{
  "image_size": 32,
  "drop_path": 0.05,
  "projector_out": 256,
  "beta1": 0.95,
  "shampoo_beta": 0.95,
  "merge_dims": false,
  "adamw_weight_decay_other_params": 0.05
}
Rows from block 4, named by matrix and row number. Rows with one number belong to one channel. Each number is 128 + 32 x the weight over its row's rms, rounded and kept within 0 to 255. All counts start at 0. Numbers have three digits each. After the name is the row's rms in percent of the matrix's.
# convs0: first 3x3 conv (model.blocks.4.convs.0.weight, 96x96x3x3), inputs 90-95, a 3x3 kernel for each
# convs1: second 3x3 conv (model.blocks.4.convs.1.weight, 96x96x3x3, transposed), outputs 90-95, a 3x3 kernel for each
convs0.0 087:120135114089168096070126114092117158077117174089083144133129104097144133143174136119174108132181073163145102114152102142097056137160119130108156162171119129158064
convs0.1 109:155221132144246119050084091112111109098167120098152126075196182156255147204149054081109140130023140200139132120113147112098137142121139146146105147077112125089142
convs0.2 094:133119062134228085096184093066098126116133128167148089124147188087145177151133096033046161087122185128136148139104143094114153088163111151186150140163110130124144
convs0.3 121:088154125138133119108149101133188169168040172168143153139113161138138144150180150146075145117100122158114108076137119080160139134137124132125077178130157124101158
convs0.4 087:096162068137153140098091116111138176122153121121115149173139107094182146098115101130152081138119157094137122110104159122096151132124093123126045124132091125125136
convs0.5 084:119133052158142135165137160102132104164137136121148111123081100106081092113144136213182186195255214187156227037146126097093119096126136083107117105079113057096073
convs0.6 083:176069151161147178160137130109109106138117150144095148144089118065099133133096111166145138201170133145129106160080135167100092140133130161092186122109167168087164
convs0.7 090:202117163087124104140110121146104084121191108081148084145113107026064082103094130094185115131137135152148091123098131122076089120113127130078109124087140115146137
convs0.8 086:160143124132190115128096089056036117166105157132154167142122105132118159046134127111111133116098102133054085111191203074150121089125150097123072136097081086180096
convs0.9 116:111139123161162152114106120110198149043122133139087083162126097111134177117134108137132134142102104112107136177126100128156126138132165139087112156114151137146140
convs0.10 090:122147099138174115148166075175174204112126113107083130138171151120214128096160082129073086166159189124165109107129166143134121111178159080168072098159161162196142
convs0.11 087:116150140117132128168128118144153122073187132117157120106165098096117122126158072130134199179087100158143175135117112155142126105104129171126139108201126168101140
convs0.12 096:093123121090126120137098107149190153174102115167149140107080159188179080153128061134121139074023104113105136147121075104139207128155156110142107110160172148094094
convs0.13 084:102116098075117117102165110125118140165131124102158100144201196162170145136152114119148133092125159142101081156052112059147100098203182107138140133085114094134102
convs0.14 130:168123115154231023119114177141149071152148113135184097121123039031238108141075099094150092159067149130147101118126101133086134120130106171087161130074148121082139
convs0.15 100:117184111141255157141139046185139159148100123118126138058102111139106235111196151157120149147137155131133146118113119147150143119146143182163116101090167111135088
convs0.16 088:172085109128124107132138099142131131127135166080113194166115133173144140156168131117125093148132139153131090147090092132082094166134073128111084161170161146134089
convs0.17 090:130107150115105115096135127075104096084105107087111110200101165100141127131159161139118104115174158107069109114144165089098160123111157119101134130168129117130158
convs0.18 122:108172150136155179144138115110141117084097172140076116128115183069116178140167134121114148177081119129130149088118097065114120151119130134114111103171177168089134
convs0.19 085:139125121119141145144180118126124125100138115093116169128135122126123158053135138168103139126132168115173117153148164138146105196088107119190190135127189134130124
convs0.20 137:195110109136134107095141195117128122098125142128115151125177000170218000186167150138142131113108111118111128125096137147155133170135139099112128110087175138079108
convs0.21 084:130174136103184102147144148064101076083113069090136113106183179060130202154143128091143144142105124101147163161116102148155138151167097158152184174204167140148173
convs0.22 109:125106120105075135136159145133132154120220168111125126115093082144104109128159141159077148111172176169132111190079131117080120084122148167106181174000076114098156
convs0.23 082:147117083160185109124179184123101126129107141104166138192121092068142184108164200117128104102080095101075110120131191111119162138154102208164142156093087186108181
convs0.24 100:116141143160151188163164121172127145107101142154101135151144126195148123139169120087115088047177088081096103103156111130134157123117165138067130065195120187089128
convs0.25 086:155099137098132117111142168129142112119147133075140097124151108087116110185133134145092118128160119180112166167111094148186093135120149145119138118095115153082164
convs0.26 089:115143169146172136083139122099096135132137162168198109130075071137177143063124135163186109100129141135033143129138153108156099152064127141139166091177175116153115
convs0.27 089:181132163182114137144084124103102162080031135149144133123142113101103158107119086174132121178149070153114103118096107063132160144144089115110106174154076026120139
convs0.28 074:143151111124142128122119067057154135112107114070151120112172167146123080122140182130125116126061121108121070132130095157111101108162091101157101151152148135102090
convs0.29 079:102142117178155161078156136113183130154218184115174148106133121124196161167124106099114105131096086115024152160139149168104150148076134099121154182119137119084145
convs0.30 116:140141115139013197208070096119135126111156152112119180058100118213130027154086128151122137134071167157208106108139162095137110131143103081144087106130039134082113
convs0.31 078:144067114142153118112119090075107124096143170123164166106206181134154106102092114163109143114165128156145112165127148130120145144118143123104103102197134140121099
convs0.32 109:162141142118121135074108137107106144082158130099117124093114118071127088131142175149133120184194144132133066100141140167125078129161123196157108128063151127159156
convs0.33 088:119145140115148141138190126079097125112149134145170146161076178138125158156143105144132169105152104118088058108173094143136168090132149131133186131131135120098112
convs0.34 107:122148155114129141143108114164147070123171176070115158112160162075109138176099078174137026134215150087102153136122079157138121124133158099083146100100090121118104
convs0.35 123:140125138119120097137133136089122159117227081225122057139150105128103164103162152070164134115180139149188129066102175097181127117134123147132090077092191139183155
convs0.36 090:130125177096086102076107087141095125161080096149138156125245145162119055101058116128157137152106120109148162163091123158201092132118137189114108179161093142129107
convs0.37 098:132155129146089144144072105141129094242085095082175171087142139106138169120139170131126118178077068137141174110085168062045179101039113137141138060134138144090129
convs0.38 097:100100163127115181108173149132129106162162105142129102125073122152192178147133123138176161097117127111104123104150125205137098112122086137087157100088145113156109
convs0.39 089:133089154119104152170078100139110132150083137137097124128127171172106113122075160137086130189133106181182083081091142080105127109072139162108112117136121125118146
convs0.40 084:101076112121088155139082182176069103180102113151117099152108145167116084140125072067149125089106159065174117059033065060050066097064065061151163167151101112097141
convs0.41 099:141089055155097070229224095102104126155170084131147164143171128125042082090049109119134102104109127105102108137119145086097114148123144116163132106161154121122170
convs0.42 099:134158156144130107113082090074124196106100176113121135180096140143151102098121119167148138168134116122122047116112079091163115173121124163133119104104138159134110
convs0.43 084:094116111163171134173138133116096070149119101078069121129126160147131144179093096050081112142093141174171155124090143170111112073114131160164136103074135123068107
convs0.44 097:156142174111119084089117084049097161077241210158154137193116093115082115140115145171102123154242132154183126095134105160126123110088123153128099127046123104094142
convs0.45 090:128142158136155096107085115044139127151096147166137137063084101152146135120104189132132213144137133109125154107131185070097183061080123113110105134142168112153123
convs0.46 100:111187166141155158148144113111101104083149155115115128048069189078124182189162160181071078197135153148245184139114104155118147168136123093091148105223170145103164
convs0.47 088:182131117108147151098091095127119084094106073131120111101087079085143145202089119127060031144092066115134126105120119105090103152125058106115122180121082097154149
convs0.48 089:168123095164213098102065145105125149102125181103057120138149132107166174128132169109117096102135087131095130154088090172089082155187124126157126115105164126158105
convs0.49 089:163147141116137102144105139085154115114254147086185091096176147109128142127111125115101149126169138064158080080158125093124121143164121132118099122161104107140133
convs0.50 116:114080113153103177139082112111104153146158152106089089079008193207081201096148225166145129179178184155179102130167095107176122158130113136124109115147150118124105
convs0.51 105:109144114104093167090157154113167160034236237114089128125059106031074139109123146088083155093168190129188155124130135127123124085138130124078110144100095133125153
convs0.52 124:107185104143086131171128110164135136143119149118105139101120106178149040131114106112079109097108118156171156130173142129106177135133087061204177222187109185098097
convs0.53 139:132074192141000167156089135117136146144167140134080114115099115195023100110075169163087153091169134148069145121096150135110117158088133135223159187000156151176189
convs0.54 093:124117118129134079135113080165149118189182125166160124141096148109094112111118095137132137178196161129140145139174120103166154158165124109113100102049143148115116
convs0.55 086:176078125166101125118079141147077134075083126082091176176091107190159155110208155158104105085105139143100119101160142135193123115133147099131136132099104108106163
convs0.56 079:064081102100047091113072126190132117151191170117110117063155118111112082140065089131133149107141147152179189175102134128060089078119115140122130090112142129117118
convs0.57 160:071166135125185151171119118115133142131119138145109111101211141000255169106098148147096149142145102110135111154145119141124115128095128125121127131087127142122118
convs0.58 147:146187112086188069124122132150162100145024099155141147104230125117195043148063068135138140093066106188092137156128129169110124147145115127081106118220108100136117
convs0.59 075:106088110094071059088060108083097068156168097157202133102143189113087142099097129106090087122129140146085119142146127155126157126109100141134143110125152157110129
convs0.60 114:162128128100049086122157134172132115128126137125160150136191104116044022129115125124052136092055110127112158153104136118103112131104147163138146131062128131122127
convs0.61 087:151148091182131097090157109167071109104133095173105093150104165113102149141171141115157131056127206083117145135119091136132144099143115071186159159089147140154115
convs0.62 083:107112142115169131143176126149187176086142123144085114124125086067173168090132111122113155085167140108163056130122147102151169153108144107176099129092142118153087
convs0.63 108:118163123107118123133169147075128090101185129065119100125146122135098133098161121131142146153120144176148146167102125154084108126145164110138101111138127130127118
convs0.64 094:122168127122103080159117120110117125056096199094122157112111217167191119108156137120128127108142206135149124160142142097132113120056087107156100139080134146133124
convs0.65 084:114133061153166117140138112159146158082096076110102126098134131076129165132147138066129019093119125207165144132133135139168143106173104131152129147151158137136098
convs0.66 099:134060073114070139138101162095118153124097112110127142252072033173158108057137191113138119120091083123075144090121113132121095112099092103125170153112094138130086
convs0.67 106:109132143121191160142140125119159167177148086123057129106140116138162093096156125133130156146166131176124127119141110126096146133094142134101131123119137145094120
convs0.68 122:107103089176109064180182145131104078153151122122130127221185117195238046000100105132158162086097196124093107132131123079178132148112175150111154177152079154185122
convs0.69 082:106105115143117120103106108113163113114125141141110142138093127116186106121106110139165149135132120153121184140130116150074164143135129125063147083134092154136156
convs0.70 091:134079135178100158122134182142126163110196126101149147099127129102127134045169187141141126121106147129109099076114158097115118124081104099165144127137178050129103
convs0.71 132:110127136121141135139165116139087095115109174111149147138137137138109134101161140092133134124165109118078134136166123161107155146137124105122117123099134135118128
convs0.72 093:110140187152159059127074064134160112107091121133086112204153066130165053076076115159160163131122125084058127192208140157164131112122115094082101176123123128128143
convs0.73 120:082131092103125109126105072109121161186228227162079087141106104161137126091075174140076129096181130149074150107088180121129128108124150160146141109144146154093141
convs0.74 094:085119096061150142101101204148086107112120099091130125086138087114128095135126094103069101151129120150128145160081105128110104117138113156149127106183143113099092
convs0.75 106:126101083135111142130104092096168078111255135108083108129072107084171164137142151116129145161152084161116115116222140099077101109143108125110131131081141145098116
convs0.76 084:084110097094126091082096117097110099090153134082191150150196133128137101111130093139114068124080088144103112106110136100089152070079135149115129093140129097120158
convs0.77 100:086107112138135207115188192106116177082124137131154171131077068101108000098148142102154164121130128148127150127114137114091148103129153158117109120108155163121152
convs0.78 134:112127137130117104151106113130121142133040126148193136160166139156105157147133121086167135125010151150166111117147126129221058115149122137112085070185139111144109
convs0.79 105:130095109162122091138081085129092131149148042140117087121113127107134111117133127158130115147099128121121118120121087078092153101067132099144153110183184150108132
convs0.80 101:122136123146151148124121093188132079117185116113160128102137185079128111128136130110131086175172147111095138079103200118111132120076179147158152132092174141128110
convs0.81 114:138171131121156161085139182184203111192081092179126154077182170039123248115197136150100130169048104144071115124164158137118110151150148090137160156080119144127108
convs0.82 115:068105249010025153139051139061095149166096096154137126118085167102076166098158205146177122145182095122091148160122096124111120092119125103144127141081188153107110
convs0.83 090:117157116142089092161133137140150085070081147056034121132103157166140144127140147101117138186239159114152212127117083140131090127119100129100121124129170136114132
convs0.84 082:170145080151203141122073151119136114094152147135124112124109145099074138090136076166130150117132188131144128204108091073127131172128109091172064190196115203132178
convs0.85 084:137191151127244162146172107110153148137168188152115164113126149056120129198127134159172113175197149115111099105141146130099084152117098122087085126148122096110111
convs0.86 088:111065030058055046073092098113166087111065154113125128141101155129134170130166171128108064101097144130120086129131127125113117097131149105123157143154126157165169
convs0.87 074:167141088143095117084090164137135187155091181152131171162094161146114127158178179159123133141109165121116077101092095115094141137150104101123101146177125126118103
convs0.88 085:122159141192154136139138087112149093143119119127125079160116112144161110108079141085106082138131091113100102101118136104137109114102114100130118141111177116117114
convs0.89 114:128117140143088097154130140121139149157060136123153111116141127161123104105161095198136126081130121123058141144183142143142127122130094162119130138127133076130135
convs0.90 092:115166107188169059077142141195154141157111117180131149139105106089173100130142095116197153140119137105049116148132143091118145137058104144163099104139142119081100
convs0.91 088:113124107091149196108128134127139073117136146113100143179245185199178181174170222145138102091223185100153091137150161143142140116111164179121125070114162174158065
convs0.92 111:163123139060023222147104169112129137130127120159129160072070169192167034218106072148109106095133113133208176167114132124117118117115131145178115118119139179091115
convs0.93 093:093112097087174137133150108145086110088104099090162112167160167119133186191174123116157122080153154072190102125155141077114128114146150124115162097191124134097172
convs0.94 087:177136099178162156106138161118163087147125112131148123125193118058133116110176119113110143124086114104100109131116123144071186099130148168156180136113121153129113
convs0.95 110:101140116143104123135097125157121076123173078089135159122129146060132133133167151140171140126100140123123117128094169126107138095147124158060150171146042067226090
convs1.0 100:081157146166143119108175109135107192102108122137123173133158133138145153121134112159124122130042119136104084150129097172145096089131138201113109188143106121161160
convs1.1 106:142170134095152148154121115117098114105075116079101159092104071181144063135213115105105100079133101102103082185133169088124159157162146129112142178182132078074116
convs1.2 091:113116159138149088163206169159116129145103106095126106122112101091201152095228170201125114178188129170178098093164188122103149124119137161179114163151104085100114
convs1.3 119:172164105081158119134188103135107115144087127089110110096142121132152090135189090170108138139120116169148163109117192102093147034160116135159126115147110109186124
convs1.4 090:118131140129163098105123187173118121133133106151091115129177163125099149126112151168119173161144135182074109073132109107082158069177108152169102161102109187164142
convs1.5 085:139108172157159125119168143162165105160095078174069093147149151130128128120157034076136094105075121104127120127114187196181135180116129127097138118163118115093154
convs1.6 084:133133129146170121106135094138159127160117103129133164123147090115148161151118104098136103096175134068115073141199063203141105111166084155184151116131147134130166
convs1.7 104:040082046099115069092107046113107124119108113126129187114151223012049147096155204150108135115115101088126164094109144106089096109098112097084092079125130110087086
convs1.8 093:109105090088135135106121090108087101199096098163180139121124147109132085146137118162125114081088136135114102187136141121124115106111152181112117126122133129161121
convs1.9 085:143125113105174087118111106143144152130197113143126091153140136081159150130133145137128141116142135094096104082123081140235145177176098144092137155153117129163128
convs1.10 094:097159110091161099123132137154113103109111106120144125050101127100087152146137168115102150102122107157180150102099130148176150151136134084090083130168137172154189
convs1.11 092:124121114129112138144098130123119115152132141128142132122102117111132103107088092120130073149172103069158123122125089140069147102165088129150110133081173134152118
convs1.12 111:135132141139094163156074168126129106114144137128124146116076132155071087177145144133106124139120122105125124081107129118062107155112134146140145106048152132134133
convs1.13 090:159126127094154137182125190134116083156121079153165117146143112151160124129085174153175081149138157159130163128120139103135132118154137181162120180217124105189152
convs1.14 097:095110105049009093080090059126123109103097119131110116080133182133139128124115151078103131078067132118064158104144096067174127091149125084152105095142149132114074
convs1.15 106:161178190143059107143111149133108131131125102119135139154137159149079000167150119123088140076081139079096141093079125153080087166082122107089130134117090101094058
convs1.16 102:133117158185133150158154078087106173072092164134113159187104043190122066177102077151181057168130110155114093120082197165075220148112145165111151094095076148157114
convs1.17 096:144112120099112120152131101121119110151181104127111147076158130132093150087146133155129155107088104156105138136129150183130099142151113108110136164188153148189125
convs1.18 114:135126116064095098079137160104127110127091074111087116121208206115058088000084098133101129082074072085097115135103148139132146146097135164127101140173089161125095
convs1.19 094:172081096120119116112089090135109108144111151147114129165140142120137171124048101104126147146176147101091066113158033153084104146120131133128085073124149098077150
convs1.20 110:087073140091000084096086086144155094100171118135108141105109100185103108189124207133115134087055132087135120134099116114123109128152097170187145152231134136126190
convs1.21 091:091094095110079107116077128123101142122139143125099114097103115100134168083116148123144112128112095104082127144170177101119210095136115105141113134112111132105106
convs1.22 103:113145108105086149119110148159126098116136113149094091162096130094158161115146131151123159132148087123166117107142141192080127142106124141119148113088107097123133
convs1.23 094:122069088098123120168110096115146096120130095117088122081096136154122143061139059126107139096188131115116069113083137109175171090127146091151116118130107118111117
convs1.24 105:105164090094223110127191111130148140124096070138120075067122083119138149069157146126122133154133128146165165181066194170109133176094130181141129157080189154187169
convs1.25 103:088142135154129138159200112152141162128146136151124127147112096143136128110104073099112155082106176108183169179185156185125141226144104117153119149193107152121122
convs1.26 101:118159131098104123096109132175108090152122076094102146139123153099125115154149098155168151107162121142088084167121123137083113148132133175091133126129180119114091
convs1.27 091:116137118140130153141119160109113136135167120095079170052124157100125091124155155169146104158123090138158086144157171065115175123068098088095129127086093159139151
convs1.28 084:137135112101118165118113132104140131139129114133119151163194140117083144108086112150188123131112129198165170168137098091170122124133129105151107124152078141129131
convs1.29 090:133122128119212126098178118109152188129138117154095138132107110168144096118099146117161099120148151124091101146120082162148107125147094116133088133124095087137142
convs1.30 103:145128091084116107144142164115141140111111122110126123128182124075203152068114158147116111129174073131110115130072148175117110148150129122072125144108117132087118
convs1.31 081:123157094138145132100169107114084103114103165093134160142189127085138114115035144143137112138091102105124134130083117104109128115125156086123107143078150114098114
convs1.32 112:156141139126168133161141113103107099118103120161084159085071139205096112162151199138146138118072090170106147095113096111121117116111121124112113152110103110084119
convs1.33 095:123127129119090099174128146119132107177128076130154176176203107110085116093115145150156142162114116092098131078126118107120121185166156098143150141168111162115151
convs1.34 110:115104127108130091099122133120145138099129168100081097140160105078100132145076097115142183094070131148116131160110098174154035104118090085138093101117117063125129
convs1.35 120:095121145153117125136124135085096146141092109128117087047063123175123108205122134107101147109083122152085160178164117103132089171139119067122134144152125123127092
convs1.36 098:094100126087092134172136177133104075119140093160154115118068124100076126158122101126157147114159138133093135195143149186096175165113132132100122148101114104136105
convs1.37 107:137146102130181137132129111115068100203092070244161112163127146124090124123118105155114156100100193128102143116159184099182168102170063125133132130122182083111124
convs1.38 098:057106119098062135117119092135099119150107123146116098138158171083075057065088139086122109101098090141110117146110136114112060182159137077105114099153077145122129
convs1.39 099:117179140109157157127139146118106151159111100124126111104143146132064098121124136140103137128153077116163137135167139098155200144115216117172094142109196151073132
convs1.40 092:106175135141130118151135132196163087166180072147142150121077121122153162121155154131115140119116139109115130129126053183117103126104095096138162132068130152114164
convs1.41 103:200101114126129102155121188088143143127135142141141149128137126080213191098152137093152111159134132117096107123137110110116137114107137140088146100183156126138116
convs1.42 096:122134132101149088094124185110163080108139085130139082128131135132105163150118115177077092121150107119118117157142113169119104145130123131159112128122155130124123
convs1.43 091:107118092081111157117119148188154145163109143150139122179156110123106101133098087081137111128141110120196170131109092082138086117119128146129094134138112122123118
convs1.44 107:181097160119113140117151126081106118099117142070147166129047129178116078171169122201184188142094112151126091106106068091151088130115098122099098150153089120065129
convs1.45 101:112135138163116104146133141139113173088099162131103170075091114157112111163168145112126137117125095093101113141184146138220163077151141166056122164119093149108191
convs1.46 107:085161123121108119139103125083106130126097108124175156100133057110166231098069203086089105101142109172155173127054090079145087115143108116096117079020129099102098
convs1.47 096:128120123169133110122159128083161202138082162098082159125100119134114133151134140112138118121149120137116147191120156140132188055101180139108140157149076104114134
convs1.48 103:140151137134102102131113156106129112094101137122127119121110090139155148104165133094127149171143110164140110123058156145084120150124057171119114128201072099143115
convs1.49 098:113142120121097084141098138170105141120091115152150113131160151129110168107098118073128183079190142105104111121128108149105106141098130133148130133125169171115108
convs1.50 100:140154130101089079112143113104143129062125082120122094088095109101106065072209157199104177144110159157147129159126095139118126130100160132087108080143083126038101
convs1.51 114:150101148121138165103094182142122179086127214128107080151115095154069107173117104082099132165049119158148106126104117107108111156160116095150107126164094112118088
convs1.52 101:127126124116168115160146171124122104143129073094107061170172136136191162140143170129092124124108089118136102098120143081113140124143089113071103120175053081158142
convs1.53 107:140107113100102079107079116133128111134104069128163130082129157083125095114159129122103097137146126109115116110094086100120150070117140072129152150138112086075146
convs1.54 108:161097132135068146152141111161193087125126182146106123139138131112076130128115141090135134128100117075131186127113099135135162160141177123145168181089100131136169
convs1.55 090:108176120139205145169129081128144147154115110136110119132082071166130082164208107137088095139133068155135109086117140113102079110071184104124157144170099150111136
convs1.56 088:096033113066000041102046087157109146156127101150145074053087130084144235075106219148153154165227204148181149107114131148128128137172118176133152108177153157157120
convs1.57 117:168120046134000065138069143110126122110157148133117142150124089105124151090092138079103111128101039123123107142117118087117168120066121145175195163202166132161163
convs1.58 111:145130151093030118152130090149131119162127088151106116089110188105130155109084156138114120161211111097130111153097134095159095130111146121104128111046088096125102
convs1.59 076:103128115095095125151077156139101045149099061126153081082090093085120149106153150107156112081075081076101136159079051076119092105050106157151109083138152113122143
convs1.60 108:144098130099081079107138110116148131105163077134151101119094107097117132131135157135085132128185145081195127134160113141070176127165111175121163130168119113183140
convs1.61 088:159105139146141141201091178151108150219158159198147124125099108120144159100173087033125196063106202103075117084194125128153107113112119123101181085131103136101135
convs1.62 091:109098103151145122115126106171180087181131087077081067123105139123139185136095117108068108117153186116112161106144156109088131094146144127117148112189106111105093
convs1.63 110:146074105148132133145090109151114138124144063124104145105103124119130181109033162133099068090205120079136131066127127167123111101144156125137153117132117150131127
convs1.64 110:129117124094131175091108093128170166195141125170117059106151133098136172080115185165175098193157043151116094154090049182056073153075092121123120130209140159160120
convs1.65 093:131095146086113093123136082103163157153184124136141112146114148115109181086134214100075059074179171149132146138175155099112131166131026121107138092113086166116149
convs1.66 106:142169104100127134175114139100151189112149180156132131082118119098150126210178092115073110112067129147103043128109163063114144183089144161094119113088086092159121
convs1.67 104:144131153138104149171124118123102126081101090107120096119089082162039075189101151089077152112116123140102116075140172094127175144141102123101114095108147132180117
convs1.68 113:171116111160113113131120103107112121152076092138107105145101150119157168115106085106197129178255160120166107127134099135122137139021151151044098086083086142080096
convs1.69 078:147134116088136092165127116109144090111124117117069152140103138141131136138098085156124136133150109094110136109099128102142146202117127096153100153156148117141113
convs1.70 100:127133078121130057148098143100106167052094137069117157073115119113238207195119076135135117098117139124090108162185131190143137130189126108162160086189196144105126
convs1.71 094:141127147132138084108126160151114123123120130118126132143156179088105135131114101074196109121098180102149162097136114156167077223003163149136126140109095104120157
convs1.72 097:152227145149133141104071144135137130165155140140144179051132118116170219093130119103176109142255193122163102122088082145114105149129115135155171113109118092101153
convs1.73 105:167216151145216149155193184138098120091058100154081102185157048221216111199163082142115093151093153137088141072134129073087169090125141128140120136123107107149098
convs1.74 096:111105145151156101172164137124117134150126095102095088155107151181081119070078104084215090160249140121128155144130166118120147138115110146154120170132078121100119
convs1.75 116:159159122168146128131142161161147128176159131153164111145141108151152155129195100141111117137146137140144134160107166151147156161104156150109092085177132125146102
convs1.76 093:149168137132135108126139162122102095087134170111105152156158153072146196142109130131147093121121132109124135110162165120159163173239136106136164111140153177121141
convs1.77 101:118133146080110183144141164119115159095099120079103138123101135104056163024060164083160191128205142156158101112172151143102149094085130121116104121135145137215143
convs1.78 116:147114129120163128126144139067140138115086126093091097149104153133099071164080116140127114145122151137112137119083138160097142083114177134092129130062109149179158
convs1.79 086:136144119129141122106150164113156169157165146090176110176140116160123169125140126170105130144123121124142093087167120077205121141092165138114140128106158124151165
convs1.80 101:124112118124125133116134131123114162149135099128159110100044121163118157130162159118128135117118116132152130221171114151183122070154128145149120079114159105132122
convs1.81 116:117124122065173148105102158122114069166099030137114049072023169082036059112117117111117113071111114114132119139138084147189094153107132107149092069159111087090151
convs1.82 117:122074142121095158154107134137135103122098168125099125203123123108095132138111031101069119130186191157151146163165146141111126142102094063073093103099108072097109
convs1.83 101:135172150168134132111141158095146185077153203114136149134143128176189201164149151129140158105104156166124135101085147050084131031108097121129146101167103110133115
convs1.84 090:127149153140133122095130134155153121125103084141112080074115106100203173103122089120129108092144156071128090134127162162047091169094065141161139112115102150157156
convs1.85 097:104167086162152126107162138083116102135160093100105101093107126165108119182120073146187154121128172161099123113117102124122111145134107120116133097098074084113155
convs1.86 087:106157157155119151164173132125109120137075124173096110127151153183187155125143087125177127141101185136160071093093117129155096173092090121153143183120149138153174
convs1.87 085:118108144122187114145136129107128144136135091155121112110105092204131112177205127095134143090119107106116131168131119185140096128157106161130120151110128119155135
convs1.88 086:118173064096112118164117128118108133179139098151111157070140128124167093167136132147171181171141130135188177140122104141111132136155158133162098088134145109147158
convs1.89 111:117143094129127112168097143088130120134081085121089119145178196115226163047120117144121093178079140162165145087158118117114133107088157098179154106160158106120086
convs1.90 102:159133152145122104097121144123088092146103079155077067125110140170145112139159168114153091113116160122127159095093117102102119126080104133138147124084156109163150
convs1.91 085:169148151121158147121146147139138130110129108138175094093139087094115129096132110133160154124108167118159092125141139137128155166139097178142123120118143144127071
convs1.92 109:127077152084077149093059143124114101094096118103108097193207121059109255092068153139229172129255158073065001128182116112129140161120128118128121082115166087082100
convs1.93 103:093145118042184171138138162120106107154122097159160084099098117076189147100132114169054107134134164154095138147110179108159186169172143067132141081107140129140141
convs1.94 093:072172129135113130094130115078110137122144105158116130109131168158150140104060115117109135166170121127137109041177157127121108148117113183138132088111126088067126
convs1.95 108:180166095119145080111150182116123098116102124091060149185181173139145184115145115112086119082081124104111124143082072152092107152204117117156166188168089091131079